From a checkpoint of a small image classifier: widths [96, 192, 384].
Rows from block 2 of a small image classifier, named by matrix and row number. Rows with one number belong to one neuron. Each number is 500 + 50 x the weight over its row's rms, rounded and kept within 0 to 999. All counts start at 0. Numbers have three digits each. After the name is the row's rms in percent of the matrix's.
After each neuron's rows are labels from the 100 images, of 14848, where the neuron reaches its highest value: "lies over" is the class under the peak. Only what is clearly more common there than usual is listed. The data: rendered made-up planets.
# fc1: MLP up (model.blocks.2.mlp.fc1.weight, 384x96), inputs 0-95
# fc2: MLP down (model.blocks.2.mlp.fc2.weight, 96x384, transposed), outputs 0-95

fc1.325 085:527558326537421587439506466483532450518468509458509558492493529425461478570554481521475473558530495528533548563514561463533498468480595504476460443482584473547499528530446514538427566485494437500520538508528481565555609524436496406478437565461489485414393573553454486524473565502429433478
fc2.325 068:541494581583526550431483497530477483542500465458528438447568500500586433485559515463510494641487437529545481440518380484537560509564471537439526390542502487449486432563478394476467511489456414521463445489484550545571535506507489530412485531392490479551487416570546478520447439510534569458
lies over: ring

fc1.237 092:464456492513451458468446391352530448529472467475495473529458562474489486554467479528489522541443428535471484389501477538478479540571536367386502529509513488463496559541558479574480522530469556502587494454507493526472611517489490574613408512549520510486445568443570466530549436525478522436
fc2.237 074:557556532554531529482543469498526470458496506422474485472499498437575550525479531540480542703441475507585624506493353535514517587589494501501520398464493449506465509511553485561499543480404467499570456503416453476516473541496506573512500479420512444551534548504543443501428500528475522492
lies over: ring

fc1.266 073:577530461538502495541470393471503443553520552441580523493515532485486518536486502497516541469531429429456502497512493366436556476507479562554548603531493546543508426505493610584487478513472420512490457423497517480437474466587445455587573469456536536491555438546363509538423557516575486543
fc2.266 062:568555491561408425497511524465543510459574473474525502444556485501492498563551544434425451444559495510616390519527571500573514476493552496499502439536468520549515477549425461517429450379526402430450551486561535539408501510602532445508540483498476512436484466493563560515481557545424561436
lies over: planet; ring

fc1.333 090:520432328465542507478520486462550534541529391506581392524544517530498508499520581468535544526532594489436440497514464484475638459461553512488427492546511499508477521532523483559555517455538498571667500538430500491528531513500434554535558509446475580403528503491486496516515439449528517518
fc2.333 077:561501429436528483417545559442491455634534491558470458451531505583484458532508411530571517483497566490461572552501488499518493471483556482582458468419507546555509492558530543469497567529542540567476528511424454552491490475342390553416482582552506461530489525457446437543498511533492414450
lies over: planet

fc1.361 094:618465668509527525423506604490490530477471477451479587429508432459483518467503512479508532491460531501475434457548441498462643554427460618484488476492475497534519450557434588464462512478555427420508514490526492477496447533438435595513541472535540535559508528548546507452488561530450474539
fc2.361 080:541450428464481440384496567504532497444543499492449513482492534535449545684497541527457487464462542457551522473538534465444499577440566525607496509507601539501529387495528538543530440514457476497496537540500427452473472544466492522480535424545494481526588497455505465428380446479460569577
lies over: planet

fc1.10 112:541443635502520410517508530448463473476512495522496612512482533526389630432517483474555451512456499531520359592477535503457638507521511499508556534492425524511533519533455505505504481480494501416594421488508472457467336543552535576520490501500466505504521553472537485510496490498479455497
fc2.10 102:454472519468489440411493532532501533533582530533423466486464558422524544516430556512552482499372630488453539553524617472458515552456544444563425480495512510437500457474566576488558554533521581563478491486482479483473479439413370436576528512514544443536531518464471445557490553514437465478
lies over: planet

fc1.122 084:522442455489455492517417473511552467498502483436472513504418477446418547529552524473501524553506449489490534456524499493469496585475486555498457536540542429389479551416448603477609532561532475543561563462497489657407522418450470475565509552435478477488534568473486513514512376527430578492
fc2.122 064:528485414544467478563608538452482547392499541530569489484446557545451598448492448488553585491494454519590551471437466455538474514524481592538446501445444466549533505461459450478558485550397433443498494416515459504425579434586583552426485520518470536458566579473524443497528517520460510534
lies over: ring

fc1.334 076:519473442544468546438460315404528466504464549442566605506460488516469569496454476533568492500468540519460531464485523557430551500511651523453562577501521600520446564440467432546500432501505538449492444494554472476449577492497439515555437451534471444446452503543527542512469518548509462478
fc2.334 057:514560509560514497510547553495576524461472492402556487485528566477570530523535499535531468654537555524590513543448394450496424542591531510452472420487520462498431539574493559457449448454469435561522433538519450458579468539503527589508482531389535481503464488511553504517405477509470441403
lies over: planet

fc1.299 077:444515453432419489413504401418512541430566551455487460547477577541465588475520552487463438574474512569564545492477533471425467544557476578491443571499421497522468509475562466598447425519571538563516447450444506429499482405491458496428493442500549452504430531567458574497456458531513514560
fc2.299 056:564450414498501452545481493505506452517481448484516518489505476505576546561483435540465457659580448518520526548461378491535501580477469559473535431436560546429540540599494525526545516494546410486435485551449444478458482505398566500471487457421449509540538491452510434543377562517457451487
lies over: planet

fc1.316 130:552469456494492437517348495467474503540529617500552531515540394512432525500567539493483499576462434467492489529535414509486563454514401644426506525523466488497470451527448452470502506514483567498564436516471455508464612484441472582429442493549490460493521551528566488560464521522596545560
fc2.316 156:481577444524457511551557529471531505435473469397484585451493518540577522539442574445384481583450513563545399560501458453540450543556506484404517406601542555500513445479444527574473489421576560445414471485512523483525502487557467536482508504423593516479497491493503530496510540502483594425
lies over: planet; ring

fc1.311 108:570509557465469486554490440486457492534478529509449629547432491559434571472462426422519428541510420526460523588545568472418342566540478530519535508433476574542434573472559538486474534486467549445491498420535542480477465512529569500478409471461512513498542501491365501472508463522452553493
fc2.311 114:485513530412465485438490547474519558505616486563500547534462421446471536468453504514567558526421589577485473559400511511489507408457516471509461402385481498481522562550427535478558551549546570444490524497516408503505509432503526464548567479518471491464545527576549455605470535560459454399
lies over: ring

fc1.222 078:481593509538517535560612428543467494445575438426468461530526518459420523509627423526423494389421514432569536544463477523497492555452517476532559509495474575462472524441465501534482442441471562505570439555476487518548461482486469474534507554590575553506537396605576483482464475475531498508
fc2.222 067:463512584575508538450416521493535510532479496490456443454498501446539510562527526543483421469402464517519512423541614472455460494498552424574548562429621589421521400543503507614466478472460471589504517494501501447517491525485442451520516479624568453522470456515503498476460550570410470476
lies over: planet

fc1.376 070:461577499480540458552554440515495506504447567493528568522518439555565545496535508520549443423519544508461473573470457507433425530514504534483477527504475464548451466582486444437440557485489492533569494570542443292578485533436500537518424547560481446516490382502472514495498473543587405464
fc2.376 054:513437444438442493595518607449551523424554474561587512525519511533367508598533467513520499420547506540496494529434577430515460548442532516569424546468528473438507460429497457519549562510508498499486484427489445567492523574517595416488520522631448504479490511470558523495472446537513455582
lies over: planet

fc1.118 114:564446561485526530461457541518488503478552550491504494511573509458519441568505607493543500471480562532512492458505526484584639429443532510475441457486529517491450482520421610479489464463565433465555497538446522431514497532359392474486566485547488568430423454504422435515478591425490434511
fc2.118 111:503469356415488466418604566511541510546555477568514429526481476548460550515384481481538533527396538468461478501501545468500485522477557544589467502499488531631525507484505504433566607582501493492480501478473432560488486458344432489522514524539486470508558559466481506541489505449465460562
lies over: planet

fc1.49 088:532486464481490515561541398458522485515516464576461432544484520463526495578478516591471557584538448510451466488477462510471615538585587530380534443509510455453556466492559423610486511552556525468468505433524462472590444489555560538571511514563515572434521576528497542497479460582582466558
fc2.49 056:549469461510474520421533481458419455534585583494473408462477561539616448526451504575547483636537456506533564443435347488474537544482473470499468520489465508468457539504480470515480545503467413603534446495450441480488549495466439570502451510486401447483451447511484514584459487485465436442
lies over: ring

fc1.48 102:563487503458493475503481552531477402548520510489470533477561511555475562545504507439493580538577449550460474466499508370475469535530505468481510513478528571588542444500569528509418537470535493517557516413477558498495473564488553475668384542409514569457504610583534463560498493455585498520
fc2.48 092:528557564487440490455543478496522487564559509491523473445509492355554580436505494568502525634415588513506597534542369546530524517570486455464506438483491535520478462545535490470487518518438520536498401493412488524510434470435482505514517424434493493482471529513608498514394498546535513401
lies over: ring

fc1.328 094:489454536550539551539541545414520474467496391532500541490531482476561551562533483554549499542531508477524447533506488565497422445520498455476560522549496491446524541449459450405437433471485523371413457447560476516496402440516572531551515546546469649488567467560422494500477530514613459573
fc2.328 060:531472561394515410456536498499487533554489511558464404470393498536487531496471459494565478489509591463367531508423600492422525521446486465508481481556511579491573564548565535449535536524487554487468560587572443435499537473457491478478486544588430433466551556543416538489466498525433424502
lies over: ring

fc1.377 082:494449514571462498460419483347482527486519521518551582507466535549515411585443462548537500495526440496492500528509465564528553550574453515391508529467474483449438575510465511593480542526500587538506552538569433462523619455546511470577443499557448455519555537413533470500519444584425548529
fc2.377 072:525525515566514517484543457596507545420471438394512466457498520498543552507464528438528472615522503461598548498491492436568507535593537560496519351440575470436450442543495480471495522509449556556455452519450485492559503532447509566455505466367475513542488500538564504537475502578557527384
lies over: ring

fc1.358 139:532504465595493471473433447458486491564500597544524536534454440616404468535435417491559450403528597408448523542542508498446512530453572497537499447425534536387543464563476527576507520482477534515508412408588566537514552502502508576483500541490492468487452452458509516522502461593563508513
fc2.358 182:511562468541434470542515550424594562492534453448494597438514551501512556477564566456442484535488546511553444604533466445516439461552544508451468352496495493506483515507439514506500464469517492396400525440517462535510494551545557488514590462458470506522522551471485473573481604546457517350
lies over: ring

fc1.296 113:530455611505515440465500533577486453512486551534463555464492476463488538515521524511541436555496508519528325519553507531544591482477542539504510560548443437507474424550437513455536549499488449482667409437491445462503403467525474538543489505469496492490569538523646454550463474549533478460
fc2.296 105:522495478410492423369497474490527431533496549510448501512459517447458577560470486582568502544393563528451556513426484493406542557453488469569426477438535479474501501578582587546580534527446557563536477574447492443540467447415469553584531416523480464554551494459473438491475505480539500503
lies over: planet

fc1.321 086:475506467507504437482457398412562513566505552439539559474509490511430587544423514536493451471548451398541473514449424533504483471492469540502541545550565394462515475547535527577620504521539581539596468543524499580541420525452513558417518540511518478490460479474563562513482427476593578442
fc2.321 073:430527400514453514598555494393563541482541480456516590480474576433588615426515473513471545616480477555517446574518400499511478462514469464436414391499553520462470471472421456523475515511487469461434481450516533488493461523465513535457496466460563539542568556498543507575532546467419457468
lies over: ring

fc1.123 100:506466344455527518415478532585535516413524433511496409453532550511555462544488612531510513511483680513503408448541496503587515490439584544510515500457582468524508503554464529450515495549511517471537479575429461452473527484445428528512550478471496515483504521455582552547545576461490555498
fc2.123 089:549442464450551431491506510418468460568536468562467445437525538555508472529503490523604562557462470442407608467458501518477423443498523502575478454485553483523568548588601521513491545546491480536568545509436530550520520504381448530473533532527450450619502519437432533606537491528434444503
lies over: planet

fc1.163 072:500487381499536530459501567536537491532489493561511500525543508452517441542526533487553567558491540497498420561472444504468502400525558587495530418529531588452543609587408496485501574452523516497595562545463544448474429513461439472479452509565446550556446559514411461485543465580603538566
fc2.163 060:513523521480507447397455509495464428586547566501454415436508564547459424609498524527429464519427452440471538523476587501435557519547530471600505412428523517516475507512429528551494479512497504560505606562431585442503526551458338499506487516522452430484497532507545521472434480529545542482
lies over: planet

fc1.136 086:545559537463481586486447376498480454536449521461576418557478494541523507514523404521451557466450522443527445459539518499519537583610605448410534486545546514540491485436563467582451501483492590540550436500501471545480546438574547508560435449579478547481478598508550476487445463548538478434
fc2.136 078:529520566530463522460478521504490525492523501440482520408472531452577600477526511547516554651450527543537602478541408527463529527581446501511482379428472505454431486522474513516491545477403478542574416406463434491558489457551546582540471427451454469485443540506510449476483518523523524387
lies over: ring

fc1.36 077:453481389452439498438480427537546535471539531472442563547438586433436514455481414469543411556437466459408562541498544526501512546455581408455443511564551533455462520530475500510599513468492496583511499521554481577431498413452538460500467471490533528437540602491476521456463508523490610442
fc2.36 051:496453418523424494549505532510479600391460410521601497560532534514519573490476401451595572622561526525582491529477387464566457545532525465486454431469464570478552477567473517540559522473497412486537476461532465544497459458473554527477454519391483502515583501516567481490492549457466511491
lies over: ring

fc1.78 101:501457486510477464501470456422526401492502522484512521508411505490481558534569556561553474464441555482416480496574500474484546433495449484457468533492454457377522527481495524504479534415508534548478484497497602654489457373468513484584519586543473521524522497577427545525447469491566650495
fc2.78 090:482507448492496451600561552370497549427526545526555504555438507573469611508543457485516558482492531482457456578400502456472418499437535530466498409567484525569603567474475504532566534539534482438453541400574511548527494507496533442495439550507459475430557583471516473531532510496464408446
lies over: ring

fc1.139 083:552431427513516551480442398399488514519499402458455417459561497460438561486489467522543486581468447536515517550538501513467649551576492512418458469498483640513447499479532523536535527459496530529432462432598536441536569504462552528590543452508491508479526470570441464516535506581486466466
fc2.139 058:565495476494488459448500519469506503494458509495495541522524471524584485435498421478587496691459491431450505487491354528499495546523463541526498481472466580514583523544520510466535532576549497518545389510457435557584557535418463514493444521437425419484499525520563576584442507529545435476
lies over: ring

fc1.54 072:518483500504431466492517412384576494435459537528495500553526558533457481508517486589499518558447399594509541508481554528425611514599567527414442472512478529536477530426487537546502467563409508454447430474496521614483516452493510458498543460473454401515478550573457488474512461468384485566
fc2.54 063:564472517416501426507495533459493531463494490480517440444556559603590518489449473519514517590526463545511583508505361471556451605559508568448415408435519579491579519509485519504462541461443515523444431575482421537498518557512436520472465504410427490525506447534460553495511462543564426443
lies over: planet; ring

fc1.322 101:588569558508440520508489512575502508528516502467491552526434504505422522514501501486479578347426509474463538529477575497606409469485485474461489504503482496462500503513507538520611561445474521517508452512410548565382537463473482495442508551376455428470563594450593552484403505481509541473
fc2.322 094:487500437424441565441541555548471518518578545528590461567468464504421481427506447493540599426496514541485493503465538513514564490412507563556413510437425528517481583505467418434558539569433440500533540436565424544432577412529530476497496495575418523455534520465500446533481501517514394495
lies over: planet; ring

fc1.205 095:608502466503490462498484428355468473504459503488517533510470551493413537591513508573493578566536493462500481448516524451536475464661513594415578471494464486474452431514488481509517549465534477558557479520492491464458441447575525502561421491584431556438541590436548474502471545535502504583
fc2.205 082:543531568528479522486458470500544502519424487399526518454547476480609443550536589460422439642499473558582512493549380502517487485530472498484538382557511517457435496524443465566456474474455484479513408526427556516579478491532426570444550487413550530533483467534540519511447480562491584472
lies over: ring

fc1.0 097:498455521503487506471577513452486541441457580450530553511495526472519556478449518487546520512593479458465463488464535557613538498503454521558590544469526405539460476551512465478506592470468528549533450597482482428640428484535412516455610560466473523432536434536621507498442452495593489531
fc2.0 078:537479528459531443520475479411498543527523472575571519566597541482465509572549530489480465451520460486461428485487570498548515457385566425581561461471611562427553517556457463492460475440532449425529562502497626410569448540504498436431539518571494459544522490531511486602522431506474536519
lies over: ring

fc1.352 138:583594514533520549509446568520440481474529532475475494452504503463522510548538499508502525543533527424541661468534520484541567474518495539477487529513489567474450434487544504520433466453551531443387520537459581537444603498415515508429543490416502534411445447563435407510501570488359496514
fc2.352 157:486429383433528440446578491463489514577568550568444472456452487494450514501456482552556519477422599433469542561506529502408554576444524478587432468500418490533487541478538564486524564599544557554515554494492459471449490482402451523548529515565496443488595532439417442497478508461507436477
lies over: planet

fc1.258 074:548544553545516516560593424611464485423501583547448476417555427421523592540469480506534467428470484494485412498548514448540532537465581490434467476486441434506528421466522547460447483464482555502471544497415443534531474481518459577475557561450432494437495393516522550572444591490503467444
fc2.258 057:519517491436507556561518550520453467497466541414529475459561516531517451577439527482447515518636467529500497417482472522429492492474492523526465494502606477464557440604415448448434446484479381539522547541499569419577484518547497621502542445558586524548515483526556580530464444545488443557
lies over: ring

fc1.379 091:565452559507521533530571551481488454501526485428568536460527526436487593481564478549513434498522447535526409562461596477522535509598507492525597523523513566469461623569470474496544516473489507465585537437481493544445322540583505514490514466404524521542464493465462535533444554461455567540
fc2.379 072:481497549527487458465464498472554515595539554511430449341428542462583485499502557453469537501417549461534475546511483513447420497512506437520450481481494446531441500434470601580473478553508551521452591499457593494533501453507438458584592479557529497503442547463459475579516504472363461448
lies over: ring

fc1.30 087:473476452503497512459448440373450492534492538460603548442466605438508489527453489537545495544450479527495528499575560462594543535560618422415464513468481532521462588420507510543585582454526493541601412539469517422489537528562534560461458506455530540549428545466502473564506503476536554475
fc2.30 079:484496469517448522471500542448467555530526519454576548441456487522592504523483485511486524718487472485489571454447405494504495564581507573470506387451516441470499534560559478494550476540435490492563465455452500504563478499539513657471538462417501497548475550449523459478524475524481421431
lies over: planet; ring

fc1.308 139:512514458586510555536475496501467531455541571458499569457505491508499577472543587471473500473476574470482416622535543497526411501544496477553565487457567423441451588533503501575512547495507448436566476515450443419425384523466520535457373478543519462552400469462577533480459448478574493499
fc2.308 173:427494504449436480474586551461556572511535481560526547554471428440412572442459506550504550468420592549459459581527531519463521468402448441470439464496443556542455559448485564500567565541556538496440536470530427473464449448435523482604535466563525548458554567501474518540502603472437471522
lies over: planet

fc1.192 098:504537522522401471512454464509567398512503450536546557513532515371477560509560445426439557434525545390490553462470480477520466529530503495471528451467536486581446423500410511473501526410512403450484499528512428482529477510505489489376514471590457551488513536359506545456549523502510413560
fc2.192 086:443490534536525535458415431552529511478521523433476410425518485444618448542533493514514447551518516561551608460558409561487566567540504443482511467516571412472522405586557420488475466496420487540581449474442588448488490479461474552500531463475549435579487535472553455446443434504520531520
lies over: planet

fc1.158 089:471612398481531562544547504449514407458525446476539489530487498541522500427495503548460557513525487511476485509543550530524292535486558507466569526489536492489467488495466478492476550476530510486588501594515520553445495534416452494545386577429472599434478564455437542451493448512578482539
fc2.158 066:519476406432500485462504502532467478488481565538485517558446519500446620535431496552579486523385498491504599512449459532370550511492482449519477459471486477528535481461456518474496544594494498561549419490432460442491442416399579496577504423449497478467539491440498433439514471542594452402
lies over: planet; ring

fc1.18 079:498417475507431576520503491481523500499484559466493523546437449539444572542575480557471532618441367493520516494519468439488525538543503501466495594526454585558439442501454439577462457508464539487541386531455577429437536557468523524343533483504470505461466557529528471564512550441447448493
fc2.18 065:630492478503468468481508501475457540522533567464476543401576555523535536526585497526517559628458563513540533517379399511499437519526526512467468416447553498511541529510479556498527469526507450463518516523517508438564532526501555606486549516320499449483532562511472512494513486465565590427
lies over: planet

fc1.289 145:563590548526464515459494526496450423439549471484461453500603523478523485500588564517485466513538449442516588444512568510469580495495492546515501588487471502488453519491526476436384461465591524415391556562506505502396581466420496467512525494462481560477517476558405437457497585460391515533
fc2.289 163:412485398459514439500566559443508532542548498552456465471433492438497533524428525526550558482371580474474559522556523523394491554448531497577420496487419460541505473447476563521527577595502564526540506474475450478446461511419505513560539471566559433553558555452451423480495533491435419474
lies over: planet

fc1.372 094:525504486437535450523476475451492452409484412561469475487478502549577552510537578514503524492469373572461542444446513394543382477563560426528545532501544562591489499476537548474427523475544476476542521466483522460453483481472524549639392548476519531443570488580491524470459425504577474472
fc2.372 086:474538455487502480498577530456524467473573498482491517464582550445572627520489490546470519605465521538596527595608369468538475544591493537468449431523521540521493471487451516480483542541454443486481399437475418529525442547394511469506542486414507557486474544494574441551408482472485503494
lies over: ring

fc1.217 072:481525426450483540515494397509536543477525440521495509501565525440523519516427553390487572447529445495475509496428510567560501565487426519486572557506534500447425495445514570464573538492532539486514525611477428389528526481562440543397502576464543596439520537603516539505471562456579523441
fc2.217 054:494540388487479524551590572467500541489560421577539503546520525552498532478440481500564465483506450530482452506600507506576584436461540503508389472466579539496440516510470361489494569572549416523541538417511505496476538591453498523362440510579500473577519505537539461511476520510454463523
lies over: ring

fc1.312 085:503498465483497492574495513519550479553527534531478624539432443466391492532441483503537498428515536550400484543467506493485555455491569444477503541540540469421447535463412533559453523538460539459592571417500510565435579567459483564596433425423503475375445518538521502448459465554516542534
fc2.312 056:531479513565555507536579594504522469459562458422545515547555567528482579578486523535503532553552445485496436538600447532580514492538484512553461366457534490556504500561473476438439471528542457469437464395565488504549524557502630481489425545533539542463522605442551521564509479548536498438
lies over: ring

fc1.305 105:592479597476522535557488394391484470514530455527470507436513488450428515594460442488504505559585465511445506548550520405539588486582487473459510554478434426493482387504532500529546430560560457460466454528491556436467487436562503554598486475513507463461521478493556480559426538500494382480
fc2.305 130:559557595582467548450466510599557435520444540472542538460554531467542467561581536439447457506508476465593425491518473509563488444573479471425556450501553497417450447546437447519437440455519449492471533512503520532537524514500460449462438494437529590495459404560506589472427499610547552459
lies over: ring

fc1.381 097:511561514571456598505504471520562544576565568498531509484547473465545571520472494571544536394484340525414610525527496489519499447471478480421488537478489431523460495510528465501475554440481508489426461515457499593530550534485495516518459484418483631538484471460539495489431533423468625561
fc2.381 090:598480449380497418432514487442530496545557557537509502518527499532500555535544500523493534524513539468486549486413459481451509545447560498452532419539509521444556584628521531466574488602509528518473542512526527405484464613384464576500486454517396459451538526528438469473450524494469416436
lies over: planet

fc1.141 101:495475413596425513572423462499474516468502509511613375443464547543527535484540468563464574555570485491520494542470506464580392459504510496495437523477508481520493459463502478559557535465490528457425426455442594506515654427479483506464504508516535425467580510523437435569494480570453522451
fc2.141 093:451497461506470440475514480455513540506561490472458512453426484485557537521483535553479552628371591461456492554519481501460504475540516458541480341477515491545507534551464526552518531492597551480529456487475552494581514449446408529563545483450554440558571522506522454556574566539442450368
lies over: planet

fc1.220 087:542471504606449482545579547450483555523480447436466491465506495385529503466474493447505501456523598521517291546498531532523436524617512508453502512484473396532445479536414448497497447440469525408517485456512507498450474423521524465494420492575505527513580496430534523548507535447531524561
fc2.220 064:485470520509423481377530530603587467510446506476534477483462480452481554539438544480446473407367600579534508551512555466572472477443527555496463432539478552529478466448517524569508530441486505475390511547528487544494481460426438410521484492593461558480502479558491529501407519584508579459
lies over: planet

fc1.107 090:485561496530450478506523457432449509466498452551533465493491522494464512488559585440556400485549427534446511529561473424557506503575578464401496522552482470533547425555548577493447548532471453479608468524554577431460446444455575580562427440555521426455381482466543511510485545458555448469
fc2.107 055:544516547555416579505508527542493556459519531500583473418518552476598539509575513557527540652494448469540490524600436460599518525482456467495513486439529495476510425505476423440459565506437407520509473466435500566587438489496511427510456548406517534460500545434526413510403529479491532515
lies over: planet

fc1.93 083:488488564535473542527449462439443515558474544413567561463539448414503622501523520489485501419474521532501440611551484510531504500555494378485538550445509477526425526528548412562527531450414509564519527505446528447562424578493523517394508572434509578571465551438538475476480424525542511452
fc2.93 076:428536528488446546461470581441577558554548556527525474378488448406574555418543487535496515578476550503521502581575514506536479459531521422424402411388459537552477546524425532531501553552463524530434579443469502523549457508461508473495537501486509559503496529529477445571492554476416434435
lies over: planet

fc1.176 072:569606539553557583558503445568490485507498484491531507530464473499422427596453473464488532509505542533543458425447558416527497518558650489558535506567442507591478481534506461482511526462482411434528430594447496445415525414491562532571476516511470443504444483565464543471492512479520390481
fc2.176 042:448510555616447590496556561532440535409577480543575507531540508439470542556449485570421447511487532558502480533575595483520584515462446511455490513513474458540458451500489469463513562486520506424528499513568435584505488502496611495414423514483503568549395449556515544571434533553509562448
lies over: planet

fc1.67 083:491536462527497558550574382442555463467538550426498541431520451505490515603468497490459492425503467511515557513495438494559499480497493496408510465540477466559559454469573470437566505492510542488587505579439442329495445485492501544403530483425551522488514459593560568510525534438608503478
fc2.67 046:484476435413497527623492564378459541503565565553572486426520501508530515462524483483516549613582415551522497424497505441533490530519568518499515435501566545504565506434475389463485591553443380483557469483484470470558447478483573477504498563518473539550445496587497499496548527492406494505
lies over: ring

fc1.22 068:568414343499551521483560499517504478556572529519494534486397522486521514562495477536496560523522486499371554466556474509507458520583570463448495463556454616458556564507551466506493484574505515482586491513542553447361493479485459562533402473530483464456499501567470533572501434576526496462
fc2.22 051:510449471527439467467487492518505496535589507440538430459553454559566587483503444556469562653476497545560515499483323502501395521577439486479496498426490449528522467540548453538523472517564515497581441432379444491553542449479548478533539477509525514472474471513552428527420463520473448511
lies over: ring

fc1.25 142:523483637486444557503509541494445540511525587530499596506543447471459565496470536500490536530449486543498378530503469516527560499486473543485559509519414381501478440528444486494497573506489527519640436495515507428583408506489410540558507499432523473482533486504667468503487510465587475494
fc2.25 152:489517463393508426496500526396500483526550525526440522547506467451452540480438449596540526546444538480394487529485570556444507447381453416542460426433562529494547596556530557554578529557562498508497539546462453459602433491450462545579546504565527452568545493504484522549493519452445471478
lies over: planet

fc1.2 102:503548526450398527480559389386513566516493537422523574493564501509502565512476538509464553466607498468533517537496491517559525487507426531424538489545505417543459510467533425489526527541537576538433465569463433495572445539463524533461526477419515492419473546552564568621435517496625499508
fc2.2 095:508530493463467480558507563379438566556533493516574478508505492489532518512497488509513492644542438489404449527510455467473501431466509477466535345501549566516543618564471493523469558546587375490458507498475487501587471583447549561423471551497512487517480518520534488587524559483419463474
lies over: ring